config.yaml
model: "image classifier"
dataset: "made-up ball-and-stick molecule models"
train_examples: 97500
image_size: 24
crop_scale_min: 0.8
horizontal_flip: true
translate: 0.12
color_jitter: 0.1
targets: ["style"]
num_classes: 3
arch: "res2net"
norm: "batchnorm"
activation: "celu"
depths: [2, 4, 2]
kernel_size: 3
stem: "deep"
widths: [96, 192, 384]
loss: "cross_entropy"
init: "xavier_uniform"
optimizer: "soap"
beta2: 0.99
lr: 0.0026
beta1: 0.95
shampoo_beta: 0.99
eps: 1e-08
precondition_frequency: 50
max_precond_dim: 1024
merge_dims: true
one_sided: false
adamw_lr_other_params: 0.0011
steps: 8800
batch_size: 512
epochs: 46.2
lr_schedule: "step"
warmup_steps: 1760
weight_decay: 0.2
adamw_weight_decay_other_params: 0.05
Rows from block 3 of a small image classifier, named by matrix and row number. Each number is 128 + 24 x the weight over its row's rms, rounded and kept within 0 to 255. All counts start at 0. Numbers have three digits each.
After each channel's rows are labels from the 100 images, of 14848, where the channel reaches its highest value: "top examples" is what is common among them. Only what is clearly more common there than usual is listed. The data: made-up ball-and-stick molecule models. In brackets: how many of the 100.
# c30: last pointwise conv (model.blocks.3.c3.0.weight, 192x192x1x1), inputs 96-191

c30.123:159106142109148135109149095147136118118138100133106107104135099111099117088143102106164119104187157126135141116143148120188147092116086121115134149123067141063152146149076091116130138092135119127127139127109111107131146116158170139150124078164129113103103130151078135136133108110142155181
top examples: space-filling (100)

c30.77:083102135126084163183107118100154091129119149089163120161148135127104145131135124104128099115154134126091148140159088118147158110134139115169142133109181140118110113128177125140133132108140126153150160110137085134186125135112120115141148144108144149131132150116078144119111162114122121128
top examples: space-filling (100)

c30.104:132104134076123130097151158183135133180103165125115102040107158136105124139160130170140102150125151153168132111150149137115111127134097159174139136118094130136106111124115153120162183146125156109137137101124153124155149102116139171179125161158099143186156116114115138112082128132129111118
top examples: small balls on sticks (96)

c30.34:086093085141160144111188111195130177112117147144102114154156165080110135162135132128155132132138108146124086095097139134129102155171115139144123142105124075099090146154120121148126080134124158142174151099103143137147126110163123117148154100128085133090097118097153156138119136154121147110
top examples: balls and sticks (100); balls: five (25)

c30.183:171132076179167158129131137150138175132142120100146150126137175116129127176137106118125151112136144134133075143149177113140102092104112125148113160129127138129149137093106118112107112129092123125159121153125169124127134145117099144140122130130138155125143125154155143154113147131106128119
top examples: balls and sticks (100)

c30.2:131167130115144137108144132159104085102079192153116051161155148166114183156156165093118160147118150130137082140100121159115088159150111144114065172107129129138126118113156116103126105090137139142131133117148137130118165122108127134121161138143119155119149131080107137132162150183142131131
top examples: balls and sticks (100); balls: four (39); balls: three (35)

c30.150:138190066138101129169158137184127171138115142115085111142147172156104123209165105123093122104101143121149099118131124099153113104122118161135115124103115122129127145128125127121110128133129112155158145121122149172142143127183128163107135100121131153130136127137138096128118137177153100119
top examples: balls and sticks (95); branched (90)

c30.47:126108181136169095082117112079132139194151092170116154129110070123106123126158161132146158170130190108110218137149167135113154150140110160131101133126160134118098103058118103130109100110173130144148162137122097120127131144112112168161162170160133125179114102118143135110152140129122132137
top examples: small balls on sticks (100); balls: four (29)

c30.97:165114116166138118149151150078117111112119135109126120130180077126098165146133106125140133102105139152098092134103154136127120145165127118110121134165122139128082106130131134127125112127111155179174098135169127119112088177109192132164156092130138133090106152105151115137136110122100103137
top examples: small balls on sticks (82); balls: three (48); balls: four (28)

c30.151:116128123167140166143115152118127140154126134111097148150083124129144142150162199113132176106129157113153099147122117121149106151099127108161111142139164061105117129149131133145131096116108150084162121136108131117152160131125077177117115149111125141125154131181138133123155117130150112102
top examples: small balls on sticks (100); balls: three (39); balls: four (39)

c30.38:118179097095138097102140139151117112113143110151121158132125112111092119138120119128075183139133142137129108105187136143115105146147088111078147122158144145169129122131133173142118144106117139125127164120119102118130126150126145127177133130133146112150123116123097129069176131124133159117
top examples: balls and sticks (99); balls: five (36)

c30.40:100115090144080135101112140144097126157113131112087129086158107138098132109160103092129142118112110136186144115139154152168112152166101108128141133084106148074173104138108110124119142090124133162200106114146160115136095149115145115121119128146102092122113162141115103113071147132146102178
top examples: small balls on sticks (95)

c30.30:157130135142155194128111198132136101167129120126128123157132151121121118134151136127129117142106150170147184125196152127126118126094150133145114087103126151095111120148130105116130144153128088094107141144112154145104104077100160165083132105139100084138117111123120096137137171151112130130
top examples: small balls on sticks (100); branched (87)

c30.24:125120119114130140131134126118124133113143153104122116157139117141124094127111125142125143122132100112114203094140116139149124125134111108131144156117143103136113140104113125124131102098118177125146135132165118108152141146111094134130127118104120106128128170134133091142132099149121116092
top examples: dark backdrop (100); small balls on sticks (98); balls: four (34)

c30.159:121153170106186158106139117154139158122094133135127153104098171152102101142119122135152124205135155126106140154122174102092112106116158102143095106104119163145112121108120131187168128113156121095125101129152120088102118113171150161110117096098148119109110141121147095125159118189104130131
top examples: branched (98); balls and sticks (61); balls: twelve (27)

c30.90:189133141086098100060152115141119124121135142113120098092089115161148093138107101135146111078129138121109148134155101097115159115118091121096122166108109139121168120085126135129084094104157146138117111133130127124146155147110189117157099113135137113148132126136101120172122140106128115179
top examples: branched (93); small balls on sticks (75); balls: twelve (35)

c30.120:127087114133141115093158122124129117138138122125118114130166083142139116122094119134137104184116144146118113113117084086098106143115149106137159141114155122128124136172119112139136146127102115147072131094161113138095102168131138112122119137125070125105101142097155115095146131080108121115
top examples: balls and sticks (95); dark backdrop (95)

c30.44:095102132140156140077117141099107129135122163090090141134154092156091133162123130136124109107109109134155121116104131156145131108069137147125110103135115107111167117116107123126154121120135107141105098138150094139113147098109148110114156114126117172106126139120128133162119121119103138155
top examples: small balls on sticks (96); balls: three (31); balls: four (28)

c30.109:134116078100136118164140139113128158119134125132147127129104203170101109140125134149095134105158129148118107135101115122106140106126154118153116151157133115132136124080157154126129120133094135126081080130110083149132073163171118136148117117091091091130111129173165106143110125142162131100
top examples: balls and sticks (100); branched (90)

c30.143:185128126164095118113151123157096125148128139105106123142169119117150130097150123147161095172161147103122113130116065133128107135126113102150117119109094169138137107124158102113089110128108125165154110143131151101144152108138112123123114111180080128143132145117095112092105125108113139183
top examples: balls and sticks (63)

c30.126:157105081102162122112131123145105153131116168130119127175102108151122135102107096163154125113146150082139126121119156131131137200127099101160118107143137156123130099162194138152126101110146138139114144102171131145145144130106129134110118126093136131084141159151175121108135155130125106151
top examples: balls and sticks (100)

c30.49:111159183122159121081134147091125119129122084118134111132166131121109135150115119097107156134124127147134104151094135141123128096128195156141119135142105127111135129055146112132153111170146143122115088150141137120114124128194126139120125147103135116159099138116103104158127133140147129142
top examples: branched (94); small balls on sticks (91)

c30.1:107116151123115143134152160142122130116155130136115093111094096092169140087188117107101156117176084140143152137130119172112113150150132089188095119105144140143159121119132088109157134153126151065116153108105135120157111133156113125118104158183177142159132091148122127177143141179108161170
top examples: small balls on sticks (100); balls: three (42); balls: four (35)

c30.100:126095093116180166126157157122111121143162090121113121102134167165131172120057144126135072125136086117158140115108144160120130179153132130120146092091130109103113113096114110103168147152121107157108125145159134086125145107138108158134133111112153129076179144140134148123118128165126148122
top examples: balls and sticks (100); balls: four (37); balls: five (27)

c30.102:133106130126141098125095146155125138139117142091114103135132113138108136101134129124097104108085141116114160150150154113114130114103163110135126193113126155116160085119097064160117116144103135147169134115153144118115133107142214136092140163167143121105145123142096147104132151118102127185
top examples: balls and sticks (97)

c30.95:125169095158083112114146144160152119074113141084142146118132124108128157110195124133136111120139120117124125135122109133125146091099192092112100145164121129121166133147114152139136108153159100100120113133095112118117115115118139127138156098136122132118118101114129135083122155135152124159
top examples: space-filling (100)

c30.78:098149150123164153075151075109141098174123119099154119120114130106141116116105128105116121209169133129083132125139150146122086101154143149133121146139106126124126154116126133118120120143160163146126151120112128150127100140127114096151133094110161153154185116121094130092136119157114125119
top examples: branched (100); small balls on sticks (92); balls: eleven (32); balls: twelve (26)

c30.172:128118132122172116136136102116132141092141118151121129143112157153113114107171141114116128162185161112159092091117133188136113167113091141092108174125107168153113133146125153125115141133232131132127151117144101139101135101100108053141125148109095091145142094140135089109107131165115142142
top examples: branched (93); balls and sticks (64)

c30.190:145151177103120105173122129124105143133136129116147130126143134147109100122151130108167100141127169169159147104114148135138119111123164127117086135126123132141165139100136126117142118074133115130129168102135178141091135145131131135105139110114107129119098103138101100127185138137145134113
top examples: small balls on sticks (100); branched (99)

c30.39:136096131106109141114100143119122156051079119132131173132122189136091105126181142131119120138117172146145071139108143103108139162140180132103099105117119133091143166087105075108123090124174133096130113152102150133110117141206128094125119146133119120134103112138142128148103115142096133158
top examples: branched (96); balls and sticks (90)

c30.75:101164107136121083147125125114145153091105105121121131177105153141168146139160200119107098135138121096106138168121137112146134116108115075124120120113124112142101142122146139077071156117145115138135141104157100140137112127095111142091131114158159103123138109163154119169150150127166133074
top examples: branched (88); balls and sticks (67)

c30.29:122126114110184149093134155133117127120136151162143133114123099140135118154136141158139108192110145146134166143160158123104123132122100124161136135128112163110106094126098171150111119116189098116079131115145155162075133132149123125123124138131121138151134124124104122118203123122145127144
top examples: branched (100); small balls on sticks (97)

c30.119:157115124134139164146106103074116104114140116073125118112151103125159168124110140124092074139168131154174154139160103139082112125176108143102116139093081142160116106149119142122134120128146152162132125138149138120119171124097120129133091114119176081125147168127131110073129153143135151119
top examples: space-filling (98)

c30.180:132152101118118109123144103131143168149123112115150111116180156155157128158150078092116142092096142110148104112117187132132111138109132116107121125143111168135097141104160142167162091092124131124167135105111090128138124145092111124115095104129145112104122110139131126106121160190125126134
top examples: balls and sticks (100)

c30.86:103165146124121144140129104102126138132123116149146151160145122127170131137146146100175157114114144120104097151096142127100135143133132115093102138108112183135181123124129101105094133139120167129101137137153106129127164117136190102091127114172106105123096170136133138134122104141159110173
top examples: space-filling (100)

c30.166:124109175133094104095118169084136166112114082135104137076133150149151107124154122131153123120131148133151202118138164125135153106119102131136150149119117150110132127133123143131105159128121112146117154110108113141097101143094155103157145122117139181111137119143116120095183148123136134119
top examples: small balls on sticks (100); branched (95)

c30.106:176110131129143127206104182137148183152131125102141085121119184107132141150156144085089150137113147124119135116157093158148124113113131126133139124144132158109179146165113122106109144131139130094118137132121098116097153144154135078120136152129107132129163144145131095116157083141135108140
top examples: small balls on sticks (100); branched (82)

c30.101:100157121088098154095149157155104170141098099132125153092140135122126075095096119145164156143100150089148147121123120084102121179100141161151180121133121103157174144115111119162147146113111162094122120146128143134101117121149109111108149105159149152134162105145113080157122155137122078116
top examples: balls and sticks (98); balls: four (32); balls: three (29)

c30.35:108141139170126146159139145097110134141129108103138141128122103099090101100139159144092191150126118130163138140121130106133119144105162134125091124122122113132124155112122104122123121133119116121151131114148149152093118127158131163091095128099144142111139126116155133174116116104129163110
top examples: dark backdrop (93); small balls on sticks (92); balls: four (28)

c30.134:142118147095105088066127150096150112156112104138162134122108115125139134096137151088128150131141151157118168119125127097182077150156192146156104133110161110161119097136137116144110128190140140132115137142103156099155138143106143089102094116152119151146132155113118087131124118147164137112
top examples: space-filling (79)

c30.174:144096117119127113084155138133130114131120104095130097129130163129136121162105126165118107178144127138132182138079127085192112135130146130123117148079101111156121138150133120150096174142112107137134118101106133112130096174137119173162138119102129149125182134081144157113115128088131113111
top examples: branched (100); small balls on sticks (81)

c30.89:073136136193137120109135131104143071133116127134147132151114114118121149123110155128123178161140126110137123163115103145169091109136111116118128135107168152135154080124135116142115143185141123127123136109133114104110152110135127152110137155117146156146147142128125140143143141092117172093
top examples: space-filling (100)

c30.187:108153122147099189150122165089141082163121144130168167160134111130138104138095136128113146118141144146147125111184149137110116110129146125150136090150148112137139171144119118127119092151134126135174115122080084147132106125118096153112110092123116103154152119209136170143149123146081153141
top examples: small balls on sticks (100); balls: three (41); balls: four (39)

c30.146:150095082163136183125170141146171157139143163130095134160110127116140124110090098112153123186112127166162105151123124078062123105123115153123119089094104147156123162106158110123079102117148130126108142111134120154126146106157119130126106122133161131140118120073112128114155136160113160124
top examples: balls and sticks (100); balls: three (46); balls: four (35)

c30.85:097118080139139111127171125133143163159104090136101162134130113114092113102115155130120155164101134100108119108098116103124117102146113096115092142116140181129161139130120114097124122160097104180135116133126124127112148163146183117082130115130119078104123139151134121110120148124118165155
top examples: space-filling (100)

c30.21:149126132107130096139116105119162074117080085125116143122094143126132119164126114122148092102133166162140133097109171112169179136132117111148142170124146146099135175126123082139150142172154150096115092139134146162116090123142136136096107112122119120134183106110135133111154132155153121113
top examples: branched (99); small balls on sticks (93); balls: eleven (29); balls: twelve (29)

c30.130:119180136165123108115097122104147122121097134108122131069101079123131120093104129124121177146109115100143104126092106117102109149142125091113112147090146144142084093129157122148137125137112140160100139141143141122147150142123151091144144152145081102112118152149162111115136112159193102159
top examples: small balls on sticks (75)

c30.152:135122181130115141084137103137160125125112112131100143155170121081139132122179139116129140202137133132161178137119152133131123118120150134127116096120158138145108113091095127149125136141171149105154106151129179149140118170094064144118132124097122130153152169101126094132186137125115108118
top examples: small balls on sticks (100); branched (96)

c30.26:104130138116122145100091089149140159134161107067107149140105138179098107151128095140099103114173123139095153137094119126114188144133122135181065055150159125129158129138110097149136144119143149139121139121117119141108145115152111109093094118136158068143084081122186114142097130106139117135
top examples: balls and sticks (100)

c30.188:194146137119188099119142139092137178105120130114151151138055152113107159140158108134126154153108168118135128104096191100131082143149107139129140172105181113145100139106119116121114143166143142121154130107109154108120128166127114116141147124093127130130158128134100147126122157142127100162
top examples: branched (99); small balls on sticks (84); balls: eleven (29)

c30.142:127123115120103129129137107112133114135155119173121118116108136117117165098148100139122111154134147120149116111156083169084110099126169175098135127111135151114148138127124149108124114110124123109109149114125117129096090098118160114105128124150111119115131150113098120136124118120109115127
top examples: space-filling (74)

c30.32:156128051138087131122098129150134163130129085113145155157137136170117102152109117109167152103150151105104123127132158138131093130109129134100105148069124165141105111127123079112103133117159111133216122135120147122206151139150129181139080138157139129146141094124127139128128131132145112099
top examples: balls and sticks (100); branched (96)

c30.175:106116140122141109128155169147120103113093157145137123115116167163113116119143204150149119121093134186170159146176170149126112132098152114148136090102143153125080127119135154132132138123172144121110152110151153128135134111117118159070105134142099137158104148167144132147130133126163126110
top examples: small balls on sticks (100); balls: three (27)

c30.43:154166149108111142124156111159138156100124129119139109140152142123076140136132119105123156149100120138146127155136085157154115098148102133090154131113143107169126168126141120172123109137127125136162115107129136145148149171120112129144103128105123122164124113105105082088174120119131116118
top examples: small balls on sticks (99); branched (85); balls: twelve (28)

c30.5:120145126148130114128155152100142104135139107103132107120083149105144130132136104123139094103121121094147147140155141144116104134130154147112135102104151171096138154141130131139127138118149154130181142120123138118113130168130140116137092139074154137121075130151140130089121134132133130136
top examples: branched (92); small balls on sticks (87)

c30.149:128131136118137066124118121129113134105110105131132134126157151147155129128140170123087117117124084111089144143134121140075131133128132175113108143129135170115089120121135170124131137088124138149148143096133088152155133147128110119096129141097139139165128102141146112106153129178167165104
top examples: small balls on sticks (97); balls: three (45); balls: four (38)

c30.110:120104159100177128118121089107114157142142160136172127141130099109177124093092128115157139111145154108173141117102196149114107179169100123152113181103150142140102137115149139158122141138139132119131125131128141141114107108121127142102126136154137140105111116151150100145155159163133114147
top examples: balls and sticks (100); balls: four (37)

c30.145:129104167156065180150149128138126148122115152146112163119099157136124114110142135120080132154108123136127117134124140091124107117124135127112137108089133167106103146123127121180148144151179111109142127181130148141105102133112142140138118147147120143161089117109108113108149117153132169115
top examples: balls and sticks (92); balls: four (28)

c30.31:095146119140146154136075133133118149115103108140143119118144089097137139117140090121203166128157140130122109075136098121135128087120097126145105163102107150139117108146091100139121137125150121143105152069089136131162133106118168096118129093180103105145124121155074089166130092107086138152
top examples: space-filling (100)

c30.161:152120169090125138151130134177086175132132128141087089111083119071120129138108151138118171087099110137163147157156133144102105146154137116084183118144120084104158115176074160131155137147123101112180118131104092114148125126141151126176124110137164102121135116115137157123127151128128122118
top examples: small balls on sticks (100)

c30.65:126065108079126139132151138082142112112177126133114067080107121128150117143149155114120108154171141114127127133134134132128109117165136129132075129157107130168110133131145130080138145138125127085123158136118111120155169133119148130142107099154150099126127145129110145178120122167110118090
top examples: space-filling (100)

c30.11:129114177106135172172119134098109123185150122138119154143153124112112143120111114122184114147134141131084150111122145118103111138092099146122134196098106138127121113100156143117115155116129126064118108096125178150086153112198112147138143125131130102121116152127125108147104143170123112104
top examples: small balls on sticks (100); branched (98)

c30.177:102118134138090158118102132098108103079131115127162105131132104162114115131078125119119096141109152132154136133109120160110142113096125144142106125166116161187123110126182115189137159145138115119120104183151147104088149114115158136122128157115139110129117139123115130161111102122107145145
top examples: balls and sticks (98)

c30.136:138139119113114130103110150160111145123152103144107158139148105114115163127102121110145139088150145103147067134116136110112108125123109107132140134104124139086160118115091175147123123087153141128135128103135149130088106102124163166119122108171182098139100132140103120086129088114115121159
top examples: space-filling (100)

c30.169:158133129126159148159187152108167128117117120135103155153137095117124100135126118118110150171125125127110183121130121124098134127076215140126142107170131134100136131113120127128116132114063115116108112152131156112102135153155108146111105130081147135144119137131149085120149135123139111098
top examples: small balls on sticks (100); branched (96)

c30.10:127123111127135147152139192101071079132124114080123111117161169111100139160192108107110154149128087148124133171096121118117077138135124080140125143132140127139126095122116137139137163112153134108131095168103139113185148150137131144148091147119172145131124153120123111078107127158116139150
top examples: space-filling (100)

c30.94:095140087095161164137175138117123115135119140186132139114137103137133134108104127139108095113151129115094105145082157144146109108143097101157118162129160126118129125111143183129123151162160099093149123085090152059129166162150088136128142125085149179112161146119114097118104093110144146136
top examples: branched (97); small balls on sticks (92); balls: eleven (28); balls: twelve (27)

c30.42:096105153125114127107140173100141115112117102116099125130112118096115102127095117090100166111118106120101138163133133149148150152133131151103127093153128097148111132120150099167102111134138125119177129117122113147093132130129130157130146126096125143173131145125137153103126165146101131158
top examples: small balls on sticks (91); balls: three (38); balls: four (29); balls: five (25)

c30.15:090104119153137132186137131148098114156104187107120127118115108114123133150133110152129136096101103127144151102149126148105130107130134100145114102126098170116174129163123109140119108145112166159095127132190139120123148148127170097132113112133092107121149149116177108132114128104127126139
top examples: dark backdrop (96); small balls on sticks (66); balls: three (28)